Weights of a small masked spectrogram model.
Training: adamw at rate 0.0025, 8200 steps.
Rows from block 8, named by matrix and row number. Rows with one number belong to one attention dimension. Each number is 50 + 15 x the weight over the matrix's rms, rounded and kept within 0 to 99. All counts start at 0.
# v: attention value (model.blocks.8.attn.v.weight, 128x128), inputs 64-127
# proj: attention output (model.blocks.8.attn.proj.weight, 128x128, transposed), outputs 64-127
v.24:58 28 52 68 75 59 28 35 36 31 57 34 58 46 02 39 60 05 37 50 44 47 81 78 19 37 26 63 54 11 65 44 80 62 52 50 92 76 48 40 48 31 81 50 75 58 31 16 46 69 24 77 32 54 91 08 59 50 35 67 84 89 28 49
v.25:23 14 42 27 51 69 89 43 39 50 52 52 49 25 61 51 91 70 30 36 44 47 74 59 61 34 84 42 71 44 79 46 72 55 48 09 40 99 59 24 55 84 23 59 18 59 82 95 46 55 62 32 57 33 11 53 53 38 62 70 44 50 74 57
v.26:33 74 55 63 52 40 36 44 54 56 47 49 55 69 55 56 32 46 68 46 16 48 47 46 52 37 59 54 57 54 46 52 70 61 53 66 58 38 28 71 58 24 28 58 52 41 55 58 50 51 38 51 54 59 60 61 23 58 49 43 58 60 65 62
v.27:67 40 27 60 50 60 49 59 36 46 42 47 39 49 43 62 30 52 47 33 54 39 38 51 66 46 35 56 60 48 21 49 69 60 43 41 49 53 21 52 53 36 64 55 55 85 46 72 49 72 37 37 31 48 42 65 44 75 43 64 61 44 43 40
v.28:41 52 56 30 42 53 57 40 28 42 51 51 39 67 24 54 40 44 48 49 50 54 59 47 50 51 44 52 39 47 57 53 32 62 46 58 40 43 55 50 47 35 52 48 43 49 39 48 55 48 64 48 52 47 71 31 61 48 52 51 56 60 50 54
v.29:54 29 54 67 46 53 53 60 50 41 50 55 56 53 33 51 56 38 49 58 70 50 31 53 43 57 55 48 49 44 62 53 40 37 55 40 45 88 56 52 53 68 49 45 41 42 56 47 51 42 61 28 71 63 14 50 63 61 48 40 56 45 53 42
v.30:36 56 50 57 49 50 48 56 59 42 52 58 60 41 58 48 42 46 46 48 37 53 43 53 45 48 66 45 46 64 51 46 53 48 56 44 48 46 47 44 37 40 54 56 42 44 48 33 51 56 60 57 68 44 51 53 44 53 41 51 44 46 48 47
v.31:58 53 71 45 52 43 53 42 59 67 51 51 60 54 42 52 34 56 55 48 31 45 55 49 44 47 34 50 38 46 69 52 64 42 47 62 58 59 51 44 47 52 67 51 49 40 35 44 48 49 40 55 43 58 39 30 56 72 37 32 53 45 61 25
v.32:35 64 66 37 56 52 42 50 61 44 56 54 42 55 42 50 51 47 52 50 49 55 47 54 56 66 49 53 58 55 56 53 39 39 67 69 58 32 39 61 49 61 26 62 34 45 52 39 59 34 39 59 55 51 35 37 55 48 53 60 53 58 53 42
v.33:30 26 42 40 45 69 61 43 22 38 62 57 63 44 41 39 93 53 42 61 84 47 68 64 58 52 92 40 30 48 81 50 74 58 30 40 44 66 55 32 52 57 44 32 38 53 55 64 44 40 60 25 54 22 00 55 57 31 54 47 55 45 69 52
v.34:79 61 62 49 28 30 47 48 89 55 51 56 53 43 54 43 45 55 50 48 39 60 37 58 27 75 11 58 68 86 99 50 59 17 86 45 63 50 76 36 26 72 57 65 64 26 28 30 58 40 51 76 49 73 44 33 82 67 66 37 30 47 44 41
v.35:58 43 53 55 59 49 33 40 48 65 52 47 29 53 71 66 56 36 57 37 33 47 70 62 42 43 56 56 61 37 44 53 49 53 62 31 74 72 67 42 58 29 62 29 40 39 42 46 52 65 29 59 53 38 53 33 58 56 30 60 43 82 45 59
v.36:60 47 28 69 52 61 59 39 72 60 56 55 47 41 49 62 56 48 43 53 48 52 56 56 40 53 44 54 61 49 63 49 42 50 73 46 53 68 67 50 52 86 65 51 57 67 50 43 54 39 50 63 30 60 00 33 67 50 52 64 62 46 46 30
v.37:42 44 27 99 33 52 22 75 33 21 59 49 97 99 99 65 08 74 58 31 85 54 24 36 92 43 59 42 72 99 00 43 24 34 82 24 62 31 86 37 67 57 62 00 48 08 83 66 61 61 22 29 70 51 00 36 00 61 65 77 23 38 63 43
v.38:58 56 48 60 43 33 57 50 55 54 56 41 30 99 38 33 29 33 48 42 37 52 32 47 57 27 60 51 11 79 80 55 43 86 63 17 64 37 12 25 51 46 16 50 44 58 22 62 50 76 52 69 53 48 36 09 34 73 97 27 61 72 55 37
v.39:63 55 55 50 48 41 45 48 64 48 47 39 39 43 77 59 34 56 61 56 48 45 49 52 54 49 29 47 55 52 36 52 66 34 53 54 49 46 61 52 51 31 50 42 54 50 53 54 52 37 45 43 39 33 78 57 53 56 45 41 35 44 39 43
v.40:67 72 73 72 52 58 46 72 72 51 52 52 71 40 37 46 59 26 58 49 57 54 37 35 41 59 49 59 64 76 56 50 34 60 60 41 75 79 84 24 33 66 58 53 51 63 36 43 49 24 41 57 51 70 54 39 57 47 48 25 49 37 26 55
v.41:38 58 53 44 51 53 68 44 43 41 53 45 57 59 46 46 42 53 51 54 53 46 57 45 66 49 59 53 47 56 47 51 53 45 51 58 44 53 47 60 47 54 50 49 55 74 57 46 45 39 66 52 60 58 45 35 44 42 58 49 44 52 50 53
v.42:67 48 00 65 61 56 49 39 60 30 31 48 35 28 40 51 55 53 49 53 62 53 65 52 84 46 12 47 68 23 59 53 43 38 64 08 52 60 19 26 64 45 56 55 66 07 56 58 50 78 67 37 46 44 45 34 44 56 75 49 33 51 46 60
v.43:73 63 91 78 57 44 48 43 81 63 41 51 51 24 58 64 31 44 48 43 05 49 57 45 10 59 27 62 77 51 51 56 46 35 67 74 45 62 28 59 42 72 54 60 50 51 73 53 46 20 65 62 49 72 46 68 38 34 57 19 62 35 45 60
v.44:56 67 62 42 46 51 59 51 70 59 47 52 38 71 48 62 40 45 46 44 19 52 57 48 35 42 34 47 56 65 30 56 46 57 58 51 61 36 55 42 48 70 49 73 48 74 37 51 57 66 53 67 31 57 25 42 31 69 64 40 64 55 44 47
v.45:60 62 35 35 46 56 67 32 68 35 45 50 56 46 62 54 81 50 45 59 46 46 84 53 54 43 35 42 70 43 53 47 63 46 53 33 54 44 60 55 58 73 45 52 73 45 62 77 44 54 57 41 31 31 38 69 13 27 58 40 48 35 61 77
v.46:66 48 46 33 47 63 61 46 58 52 51 49 32 56 48 52 48 54 51 60 40 53 51 49 53 66 36 46 70 55 58 53 18 34 54 20 44 61 42 43 54 70 51 49 70 41 43 54 53 53 45 45 30 40 16 41 51 40 52 54 52 38 48 55
v.47:46 53 55 65 53 53 46 51 37 55 49 47 54 47 68 67 70 55 55 46 39 48 43 45 44 57 63 52 65 44 27 51 58 52 38 59 68 47 57 74 56 44 53 52 48 54 53 63 51 47 33 50 34 56 61 76 46 50 30 60 65 53 51 51
v.48:37 59 57 49 62 14 63 47 46 58 51 45 02 12 10 25 49 59 50 51 29 52 43 55 16 63 45 63 00 00 47 45 60 81 55 99 45 11 34 72 34 32 46 63 74 62 02 16 58 68 59 59 50 87 92 36 67 40 39 38 96 57 29 60
v.49:55 41 45 46 52 66 50 53 52 43 49 55 34 52 48 49 49 52 49 56 51 52 48 53 39 45 41 42 40 52 41 48 49 54 52 38 46 33 27 51 54 59 40 31 56 56 55 65 51 66 33 51 50 48 33 37 59 55 65 52 54 50 51 47
v.50:41 40 34 51 42 50 57 47 33 47 46 48 46 64 63 47 44 44 45 54 27 55 56 56 33 49 63 41 40 45 41 46 32 47 58 26 29 64 46 49 52 47 38 49 45 43 66 52 52 34 65 62 65 62 58 52 47 49 56 47 45 67 51 46
v.51:19 74 47 41 42 57 62 56 26 46 53 49 74 41 51 29 50 52 42 55 65 47 51 46 46 70 78 46 29 71 59 47 55 70 39 62 39 55 36 70 41 39 32 54 40 69 24 41 53 40 55 43 44 47 56 59 35 46 30 29 60 42 65 42
v.52:52 68 90 48 50 34 52 53 79 61 56 44 26 55 82 62 38 76 50 44 08 52 61 52 51 72 42 48 57 77 54 50 29 44 61 68 66 06 63 57 40 53 43 70 43 71 57 25 50 37 53 66 18 53 60 67 47 34 57 32 55 57 42 39
v.53:44 47 36 24 47 60 57 54 74 39 46 53 58 36 74 37 51 62 39 51 46 50 52 51 66 79 55 49 45 75 44 49 58 46 64 33 36 57 35 41 47 71 35 75 50 45 37 23 50 71 64 57 51 44 20 43 46 50 55 44 21 48 48 25
v.54:35 49 56 40 46 51 50 49 52 62 49 55 57 51 43 45 46 49 40 39 52 49 58 49 58 52 49 54 51 39 69 52 56 48 43 61 53 50 46 68 44 45 54 46 35 26 46 43 52 45 39 56 51 61 37 34 61 57 48 53 53 57 47 49
v.55:41 59 45 37 53 49 71 54 60 82 38 53 58 17 77 52 55 94 55 53 36 48 13 21 66 85 77 37 47 33 28 53 23 64 34 46 00 45 51 57 56 78 32 55 38 44 88 71 48 32 88 17 69 48 49 95 62 46 68 14 17 06 66 60
v.56:40 81 91 40 41 37 71 53 77 55 46 50 39 46 83 47 63 55 44 43 24 51 66 55 26 78 62 44 76 68 55 50 64 47 62 51 49 66 83 51 29 78 29 77 50 62 53 54 57 19 54 52 63 56 45 84 33 21 45 22 65 30 54 73
v.57:32 55 72 11 60 24 90 41 60 78 39 53 00 00 00 32 56 69 33 51 28 51 51 57 11 78 63 62 41 03 99 53 75 77 37 73 39 62 25 42 59 70 52 96 44 66 22 54 54 35 68 40 43 70 99 58 94 33 41 48 93 52 53 69
v.58:36 29 34 56 48 49 42 58 57 44 41 50 63 44 47 37 64 53 45 47 21 49 03 57 31 60 74 55 58 40 13 46 61 72 47 42 36 51 64 48 50 45 58 58 58 30 58 58 53 61 42 56 60 70 56 61 40 57 38 68 63 42 49 62
v.59:59 38 53 83 57 47 37 50 53 48 46 56 27 55 41 54 26 50 57 45 27 49 16 62 20 45 37 53 42 61 46 50 45 54 59 54 58 38 52 35 50 68 49 58 44 38 71 47 52 39 32 78 60 58 35 35 49 68 51 63 62 61 52 21
v.60:56 44 60 61 36 65 34 29 33 16 56 57 56 63 19 49 71 04 45 56 47 46 99 67 41 33 11 49 74 69 99 49 62 15 64 46 80 78 47 51 51 32 64 48 39 34 31 53 49 49 23 86 31 32 63 33 58 45 41 80 71 91 58 54
v.61:43 31 28 59 48 61 53 46 32 44 57 58 64 28 33 31 64 28 59 55 79 53 47 49 35 60 57 50 39 43 79 52 63 29 45 43 43 99 62 45 35 40 68 26 64 14 57 48 48 27 40 27 85 45 33 38 61 45 37 41 43 45 54 54
v.62:64 79 70 56 55 66 44 44 66 49 52 48 72 55 59 57 65 39 59 46 39 52 51 44 36 62 58 51 68 56 32 49 56 30 45 57 41 88 40 61 45 65 34 45 43 45 42 68 49 28 59 54 78 67 53 75 31 46 43 32 34 31 58 54
v.63:37 00 51 31 51 30 70 45 30 57 42 57 33 52 64 33 99 56 30 45 14 48 58 66 40 61 07 50 64 61 51 48 92 22 63 25 54 79 61 11 66 77 57 66 48 38 69 37 56 53 53 50 40 33 00 08 58 55 57 86 44 48 66 71
v.64:22 23 59 42 68 56 79 40 00 74 32 29 48 07 64 43 38 54 56 42 70 63 10 88 58 46 41 33 38 38 92 49 59 24 41 31 59 70 36 12 83 61 35 66 41 60 68 49 36 70 57 83 90 76 68 33 03 74 38 81 79 67 35 59
v.65:36 48 45 39 53 40 61 45 34 51 48 49 45 33 37 47 67 62 55 47 62 51 64 47 37 54 55 51 48 58 57 54 62 76 45 15 45 44 49 47 37 52 48 45 62 48 66 34 53 43 49 41 32 50 55 55 41 57 37 53 61 56 48 52
v.66:49 20 61 57 59 57 53 50 50 37 41 57 33 61 48 58 46 45 70 59 59 48 49 42 43 67 72 42 33 70 51 49 47 71 47 37 48 81 46 59 59 53 39 42 46 40 34 42 45 63 46 59 39 49 38 36 51 58 55 45 43 48 52 52
v.67:29 47 61 16 50 47 64 48 73 51 60 51 54 67 64 54 44 56 51 41 52 50 50 49 46 47 30 46 48 72 60 52 87 53 40 65 38 26 30 61 49 83 31 72 42 62 37 49 52 43 35 51 33 63 33 53 33 49 49 54 42 35 51 49
v.68:36 64 58 36 57 91 64 47 28 59 55 45 41 15 39 50 45 62 55 72 45 54 64 59 73 50 43 51 21 00 01 44 16 53 38 98 36 32 61 78 41 50 84 39 33 28 56 47 50 64 20 43 69 66 48 70 44 15 32 41 99 69 51 52
v.69:52 52 79 46 66 34 56 76 59 61 38 52 61 20 39 56 27 67 58 44 35 45 46 37 49 82 53 52 77 40 36 56 46 60 59 43 52 02 52 32 69 67 89 65 24 48 66 38 57 72 34 60 34 55 31 57 79 29 63 27 27 03 40 37
v.70:42 39 48 44 56 72 61 57 68 41 45 49 46 63 53 60 47 60 48 54 56 51 49 45 68 49 60 48 50 68 65 51 66 19 46 59 56 31 32 61 56 52 71 53 38 49 42 49 46 50 63 48 67 42 40 51 35 28 52 40 67 44 32 48
v.71:76 56 23 49 41 58 42 43 47 44 46 56 38 30 42 47 38 54 53 57 62 52 47 49 35 59 42 53 65 55 34 46 61 20 53 52 54 53 41 51 45 42 80 45 63 59 37 32 47 52 44 42 45 57 64 57 62 41 43 51 66 49 43 46
v.72:31 51 77 51 50 29 80 52 61 55 51 54 50 26 63 58 17 49 59 38 37 44 31 37 57 74 54 54 45 97 52 46 90 71 46 99 33 16 47 36 62 67 23 72 38 78 61 56 50 45 50 35 58 76 28 98 93 25 49 75 46 52 42 30
v.73:56 94 42 49 49 52 38 56 36 50 64 44 51 30 47 54 51 49 56 51 28 58 39 52 63 39 35 58 58 31 45 45 42 36 57 80 58 46 48 44 60 19 67 66 46 61 70 46 51 52 52 38 92 53 59 72 60 31 61 30 54 45 35 54
v.74:53 51 63 62 44 34 43 43 44 53 54 53 38 40 71 43 33 46 40 53 42 50 56 48 50 75 48 53 43 49 43 43 61 81 40 39 49 71 55 37 47 54 51 56 64 48 51 51 49 60 53 52 72 37 58 49 69 48 52 58 30 42 54 52
v.75:32 60 68 45 50 56 45 54 48 59 53 47 61 35 48 56 59 49 50 50 35 49 44 56 53 43 54 45 44 47 43 47 38 53 54 55 45 54 47 46 47 50 46 53 46 63 53 54 51 46 36 43 46 43 30 58 47 45 59 46 51 58 49 47
v.76:63 61 81 45 50 45 59 63 55 54 53 52 41 00 42 56 18 76 51 52 39 51 61 53 87 44 35 52 27 40 44 39 57 93 42 99 40 45 48 50 37 31 30 70 15 72 71 36 52 24 48 47 76 44 59 66 71 75 56 54 29 36 52 36
proj.24:29 96 49 33 23 77 74 68 61 40 40 48 53 85 76 48 33 62 50 71 58 42 71 35 66 54 00 51 00 56 25 40 56 52 20 53 62 95 44 34 50 29 58 73 62 53 76 55 49 56 36 42 11 54 62 90 00 55 81 50 30 32 81 63
proj.25:59 88 02 35 54 54 24 61 39 41 45 50 64 77 00 50 33 47 72 58 41 51 00 59 63 36 33 44 83 92 30 51 07 69 44 78 85 55 18 94 48 51 31 42 64 21 65 31 45 30 54 38 61 00 81 42 99 45 34 36 63 67 55 69
proj.26:42 42 54 40 51 71 55 50 56 47 56 49 56 57 27 64 66 42 54 52 76 54 42 46 51 43 34 51 41 28 52 55 52 50 46 52 57 54 45 52 23 67 65 46 43 36 47 32 50 34 69 61 50 48 66 59 55 45 56 51 51 49 52 55
proj.27:67 43 49 59 48 43 59 32 43 63 50 54 79 39 53 44 57 60 33 52 49 49 53 47 51 59 51 38 20 46 54 51 41 31 71 38 57 47 60 40 58 54 46 37 43 57 68 61 46 37 54 44 48 12 52 45 42 63 61 39 37 60 71 58
proj.28:54 44 45 62 46 57 37 58 49 51 50 51 48 48 56 55 57 50 44 36 49 51 59 51 71 37 50 42 41 56 56 50 63 55 52 51 50 52 54 61 34 55 46 46 44 40 56 48 49 55 42 52 59 54 53 59 41 40 43 59 61 49 58 46
proj.29:44 72 49 44 53 52 44 47 51 49 48 50 38 49 61 53 61 62 51 43 60 49 48 50 55 40 42 44 61 41 46 47 47 58 46 51 44 37 49 40 55 32 36 55 60 51 47 63 51 63 37 49 48 40 51 52 54 70 45 64 39 61 38 49
proj.30:41 51 48 60 58 49 50 54 49 47 50 52 37 47 52 55 53 47 50 49 47 50 57 52 47 51 39 57 42 44 45 51 56 31 54 56 47 49 55 55 39 44 61 42 54 53 44 48 50 48 55 47 40 62 36 58 56 45 54 33 60 46 47 44
proj.31:58 38 48 61 45 45 53 47 35 52 50 49 53 47 59 44 59 53 54 68 51 50 47 45 56 50 45 50 49 44 60 50 39 52 49 38 43 57 46 65 37 52 54 45 67 50 51 48 48 60 55 53 52 44 46 53 47 61 49 57 22 45 54 62
proj.32:49 58 41 55 47 59 49 62 53 57 52 51 34 59 46 57 51 46 51 51 48 52 40 52 51 34 42 43 44 52 38 52 56 57 52 45 47 57 74 45 31 53 50 57 52 47 31 52 52 56 60 59 64 67 43 56 53 31 35 65 72 48 45 54
proj.33:51 75 09 35 47 45 40 57 51 40 42 49 43 51 35 49 42 37 59 53 27 50 17 46 76 40 24 46 99 89 24 45 30 64 62 72 85 50 66 73 55 36 17 66 72 46 74 59 52 39 47 42 70 50 63 39 99 49 35 56 37 50 60 67
proj.34:33 61 77 51 48 18 49 29 16 41 51 53 17 59 85 33 56 39 63 59 31 51 37 57 41 69 63 51 46 42 53 52 53 21 26 44 10 71 52 45 55 37 56 51 73 53 18 39 52 82 57 53 53 64 28 57 44 48 40 50 64 42 28 55
proj.35:51 50 25 31 48 57 55 46 70 31 50 49 54 57 56 46 40 40 38 53 63 46 55 47 56 43 50 58 48 50 39 48 54 94 29 48 26 30 37 60 37 34 80 64 50 41 82 53 42 29 57 34 30 24 73 39 43 58 99 29 47 35 66 49
proj.36:52 66 44 42 55 29 55 41 41 62 45 53 41 52 65 44 34 55 53 55 49 49 64 54 35 65 48 56 57 50 33 47 43 54 45 17 38 40 46 30 56 44 24 59 65 41 30 53 52 52 36 41 58 45 55 52 59 43 41 44 49 56 51 64
proj.37:50 42 14 27 47 30 99 19 72 54 55 50 47 00 01 56 80 70 48 38 59 60 66 58 38 99 73 48 73 04 99 46 80 69 99 57 17 00 35 42 84 26 74 43 07 45 08 75 65 39 60 92 60 29 99 12 93 27 88 49 47 04 45 66
proj.38:41 57 41 21 56 51 36 43 39 24 58 48 51 28 56 62 73 30 67 87 52 57 71 39 71 48 04 45 67 47 15 54 99 25 40 81 73 94 81 80 47 51 57 21 53 03 51 30 46 50 45 56 59 66 76 54 80 30 79 92 24 14 34 44
proj.39:56 45 51 36 50 49 47 39 46 54 51 51 53 55 50 41 51 51 53 62 38 49 50 53 31 50 75 48 55 57 51 50 43 59 59 68 46 54 37 55 56 55 56 59 54 50 49 57 47 44 66 58 42 32 59 23 44 55 66 46 56 47 58 56
proj.40:48 45 64 52 55 30 54 37 38 58 48 55 25 47 59 52 55 63 56 53 47 50 66 67 47 69 58 49 35 23 41 48 65 11 55 44 39 40 35 46 47 32 38 46 35 35 25 46 58 79 19 33 55 49 36 51 57 56 53 83 25 66 44 40
proj.41:46 53 46 50 54 49 50 54 52 56 48 48 46 49 49 53 49 46 48 53 51 49 38 47 50 43 55 46 57 46 53 49 53 50 48 58 49 49 47 43 54 53 49 49 51 55 47 52 52 50 49 52 48 57 47 51 53 40 40 59 58 52 48 50
proj.42:29 36 82 46 45 35 54 41 64 38 49 47 93 49 76 41 40 53 55 41 50 51 58 50 52 64 99 58 47 69 61 53 31 48 68 74 31 47 36 40 82 40 39 33 42 71 22 62 43 42 50 57 21 03 82 53 27 59 54 19 43 55 33 37
proj.43:39 58 80 54 55 52 52 44 54 53 49 51 46 81 31 48 59 53 32 67 71 51 61 49 51 67 88 50 45 37 90 52 21 51 33 24 24 54 32 38 43 65 40 53 56 35 14 15 59 50 53 62 37 49 70 54 44 23 48 46 77 74 46 46
proj.44:57 56 66 68 52 45 58 53 46 52 54 49 48 53 40 51 62 59 40 62 55 52 59 45 35 53 44 54 43 44 54 52 49 41 46 51 35 63 35 50 40 56 41 35 56 32 36 31 48 38 41 49 50 53 53 59 61 40 68 68 51 54 46 43
proj.45:39 40 72 43 57 44 47 48 48 44 47 48 71 62 27 40 53 56 55 42 43 50 34 44 32 61 60 59 75 74 55 49 31 65 44 63 51 55 23 40 75 59 27 59 52 42 43 29 50 25 53 43 49 32 88 39 74 57 47 48 49 65 56 58
proj.46:53 59 67 53 45 57 53 48 56 47 49 49 68 57 59 46 43 72 49 31 51 52 55 45 34 52 63 48 59 60 51 50 38 70 39 43 45 43 51 40 69 55 19 61 59 55 38 45 53 53 39 51 60 46 49 47 52 62 53 65 53 51 38 40
proj.47:57 41 51 44 51 61 58 51 56 60 50 45 44 58 35 50 35 46 51 43 67 48 38 48 57 55 50 56 42 32 58 51 45 58 40 34 53 43 42 52 45 57 58 52 49 55 64 45 51 40 59 50 54 51 45 48 50 54 49 50 35 57 57 62
proj.48:44 51 89 48 45 99 14 60 40 64 56 46 46 66 82 33 57 27 35 88 41 49 83 45 55 04 23 43 63 44 50 54 99 06 06 20 89 95 84 30 39 63 54 60 52 38 70 48 45 60 58 26 51 99 00 62 13 53 03 62 58 37 59 37
proj.49:54 64 46 45 42 38 48 44 52 45 51 49 58 54 44 51 47 52 48 61 38 50 42 46 53 54 41 47 58 68 49 50 39 61 55 62 59 48 67 37 53 49 45 54 52 61 50 52 49 43 64 44 47 49 57 44 52 41 40 51 51 42 53 50
proj.50:37 61 58 49 51 57 54 50 64 40 51 45 60 45 42 56 48 52 51 43 64 47 56 42 60 39 56 53 62 50 63 52 59 51 42 59 49 49 41 61 47 58 57 44 41 48 56 32 51 54 51 48 30 57 48 54 48 34 56 48 55 32 39 49
proj.51:55 30 61 70 47 57 50 54 32 52 52 52 37 50 47 61 52 54 77 36 38 49 46 46 64 42 20 53 40 42 59 52 69 04 59 43 58 62 71 45 17 63 60 46 53 56 59 42 49 60 51 43 72 90 14 70 64 40 01 71 41 40 49 70
proj.52:60 62 52 64 62 61 44 51 47 56 51 49 24 72 30 46 49 27 49 94 42 52 62 49 28 49 73 59 49 51 63 49 59 46 28 49 16 66 45 64 43 61 54 51 62 16 31 43 48 47 58 75 54 60 51 28 55 35 62 44 69 51 53 49
proj.53:47 59 66 73 52 33 49 55 47 49 51 54 53 45 55 49 58 50 61 57 35 51 37 46 23 46 50 74 42 62 58 52 56 24 56 47 42 48 66 36 57 48 53 45 59 64 34 47 47 61 34 50 50 67 17 63 51 54 40 59 63 37 37 54
proj.54:47 45 45 55 48 42 48 54 47 46 50 50 55 52 48 58 53 41 51 50 57 50 50 54 61 48 35 46 44 45 52 52 50 51 48 34 54 53 58 55 39 51 52 47 55 43 47 46 51 60 52 52 62 54 55 71 53 53 40 56 49 51 54 58
proj.55:69 14 65 71 61 40 23 34 40 68 52 52 57 48 00 48 49 47 51 24 63 52 47 73 27 24 99 43 90 38 72 58 17 39 77 41 68 16 41 57 37 84 36 15 35 62 22 40 56 37 55 62 78 71 21 24 99 69 00 54 84 99 37 27
proj.56:46 62 71 57 50 64 32 73 36 49 58 49 28 66 20 57 51 52 58 70 33 55 33 52 23 41 32 60 61 53 44 52 65 36 17 58 28 54 42 43 43 50 19 61 55 27 22 19 46 47 43 56 65 43 41 44 79 38 36 56 78 64 45 47
proj.57:62 67 78 63 50 81 00 69 26 51 52 50 53 94 89 36 27 28 60 66 27 47 43 53 66 00 36 36 55 77 29 57 31 19 00 54 78 75 58 71 23 73 18 52 85 45 82 35 36 57 62 35 71 43 00 69 34 71 00 35 68 91 57 19
proj.58:38 75 59 41 47 71 67 61 54 56 55 47 49 51 27 62 49 65 47 44 69 49 64 47 48 39 26 66 43 39 42 55 67 55 39 57 87 44 53 50 45 53 52 53 39 65 55 41 51 49 58 37 54 53 29 60 49 54 56 38 48 46 38 40
proj.59:45 79 47 52 54 51 60 54 47 59 55 49 38 53 42 53 59 49 45 79 49 51 62 55 54 48 30 47 51 31 47 52 59 60 48 50 59 56 46 61 26 49 49 40 41 46 30 39 50 54 61 64 56 57 47 50 42 38 68 33 47 47 32 56
proj.60:39 74 42 47 58 47 74 66 54 24 50 51 50 83 91 61 35 50 23 63 46 46 28 42 83 68 10 49 00 86 42 44 32 72 09 65 04 88 51 52 43 21 45 81 90 61 69 44 44 50 53 27 24 09 91 80 00 41 99 24 33 40 49 76
proj.61:22 48 41 26 46 46 47 45 42 37 47 52 37 44 64 50 49 51 72 44 38 53 35 58 79 46 31 48 77 49 47 47 54 64 54 44 57 27 65 53 46 41 43 64 43 66 58 54 49 67 45 38 56 54 55 68 59 56 34 33 49 45 53 60
proj.62:48 31 70 56 51 49 66 66 58 45 51 49 38 47 51 60 53 67 50 37 71 48 23 48 37 62 64 59 53 25 60 51 47 47 47 45 35 36 35 36 50 36 60 50 42 57 52 37 56 40 47 50 34 55 40 53 59 72 40 77 56 62 46 52
proj.63:46 99 45 56 57 56 44 36 34 54 48 50 69 71 34 30 46 35 25 74 24 51 27 46 59 36 67 55 68 75 81 50 12 84 41 66 45 42 44 99 74 57 60 40 61 50 41 11 47 63 70 35 26 00 92 44 52 16 73 25 58 34 61 53
proj.64:67 81 89 84 37 65 00 67 99 59 23 46 63 83 27 76 71 77 99 19 24 24 58 18 33 68 83 99 88 43 33 46 26 93 42 48 36 50 45 48 85 47 87 35 62 38 30 65 55 90 34 58 10 68 36 34 80 13 99 46 33 28 43 08
proj.65:58 60 40 57 43 41 49 47 46 49 49 50 52 62 41 49 54 52 36 53 56 51 42 57 65 59 35 58 67 60 42 50 40 58 58 63 55 61 42 64 34 48 44 49 44 58 31 43 52 58 58 42 48 42 50 36 63 41 53 49 31 50 60 55
proj.66:48 57 55 43 57 51 40 55 30 44 44 53 80 37 45 55 56 43 38 38 37 46 40 57 36 49 68 60 69 32 48 48 80 43 49 47 40 29 66 50 36 56 62 52 48 56 47 50 52 43 49 51 48 55 42 67 38 55 62 45 39 44 35 60
proj.67:57 49 61 51 56 54 44 33 44 42 47 52 51 52 26 49 48 28 42 46 52 53 69 54 56 31 49 56 56 51 71 50 52 31 66 40 42 50 64 52 49 46 33 29 55 46 33 37 51 60 60 49 72 57 28 44 36 54 30 46 64 68 39 41
proj.68:51 19 32 50 34 62 34 54 92 51 49 44 53 75 59 45 64 40 46 59 68 52 48 41 69 40 48 84 74 46 40 49 83 62 09 10 29 90 44 65 30 60 53 69 28 25 64 80 56 15 62 47 16 69 41 47 42 52 99 53 44 21 58 59
proj.69:42 27 16 45 29 69 20 58 56 58 50 49 82 70 35 49 65 52 57 25 67 51 88 56 53 23 80 60 36 54 80 48 12 44 18 35 60 41 59 57 47 63 48 69 33 38 64 55 57 30 33 67 58 13 80 31 35 54 23 92 62 70 38 35
proj.70:57 42 64 58 50 32 44 47 60 42 47 55 45 40 53 49 53 51 46 49 34 53 64 45 48 43 48 55 60 49 61 48 54 28 38 16 48 65 57 35 40 62 54 29 57 58 49 55 51 57 48 55 37 40 51 44 47 52 46 49 40 49 47 47
proj.71:46 30 46 58 52 55 50 37 40 40 57 42 47 41 51 26 63 40 51 70 41 51 58 41 43 49 61 44 50 39 65 53 25 45 34 53 00 61 66 47 52 56 41 50 66 58 64 58 42 41 66 49 31 47 39 56 60 40 73 32 50 39 69 65
proj.72:73 28 17 69 59 69 50 41 36 55 51 55 70 38 14 60 58 45 58 25 57 51 73 67 50 35 51 54 64 29 86 51 42 00 65 00 61 45 57 27 37 59 64 52 29 66 57 43 54 90 25 36 50 56 67 41 62 66 53 49 44 55 34 64
proj.73:48 17 49 66 53 54 42 64 64 63 56 49 41 60 73 47 34 68 73 63 52 50 43 50 51 50 46 38 21 53 51 48 31 43 46 39 49 75 28 37 52 50 55 62 42 54 72 65 46 59 48 68 17 43 59 58 58 60 52 42 60 46 54 59
proj.74:54 50 21 53 56 59 56 52 49 57 53 47 73 49 51 49 48 47 60 48 51 43 52 52 40 52 55 40 49 43 57 52 42 67 66 53 55 33 54 52 66 52 36 62 45 43 67 50 46 45 47 48 37 51 48 56 54 36 62 56 56 45 50 65
proj.75:53 45 38 53 48 50 53 55 55 63 50 51 45 56 54 51 49 52 47 43 65 52 42 52 68 49 53 49 44 62 46 51 52 47 44 49 58 57 46 45 33 53 52 56 51 46 54 53 52 60 56 51 54 52 48 39 56 50 45 39 61 51 36 50
proj.76:57 32 49 64 46 59 57 31 25 42 55 49 68 53 74 59 27 37 71 48 21 51 54 55 71 31 68 48 38 35 47 54 40 16 85 00 54 99 46 28 23 85 72 56 40 44 16 52 44 56 82 38 18 90 73 15 12 61 46 65 56 75 52 68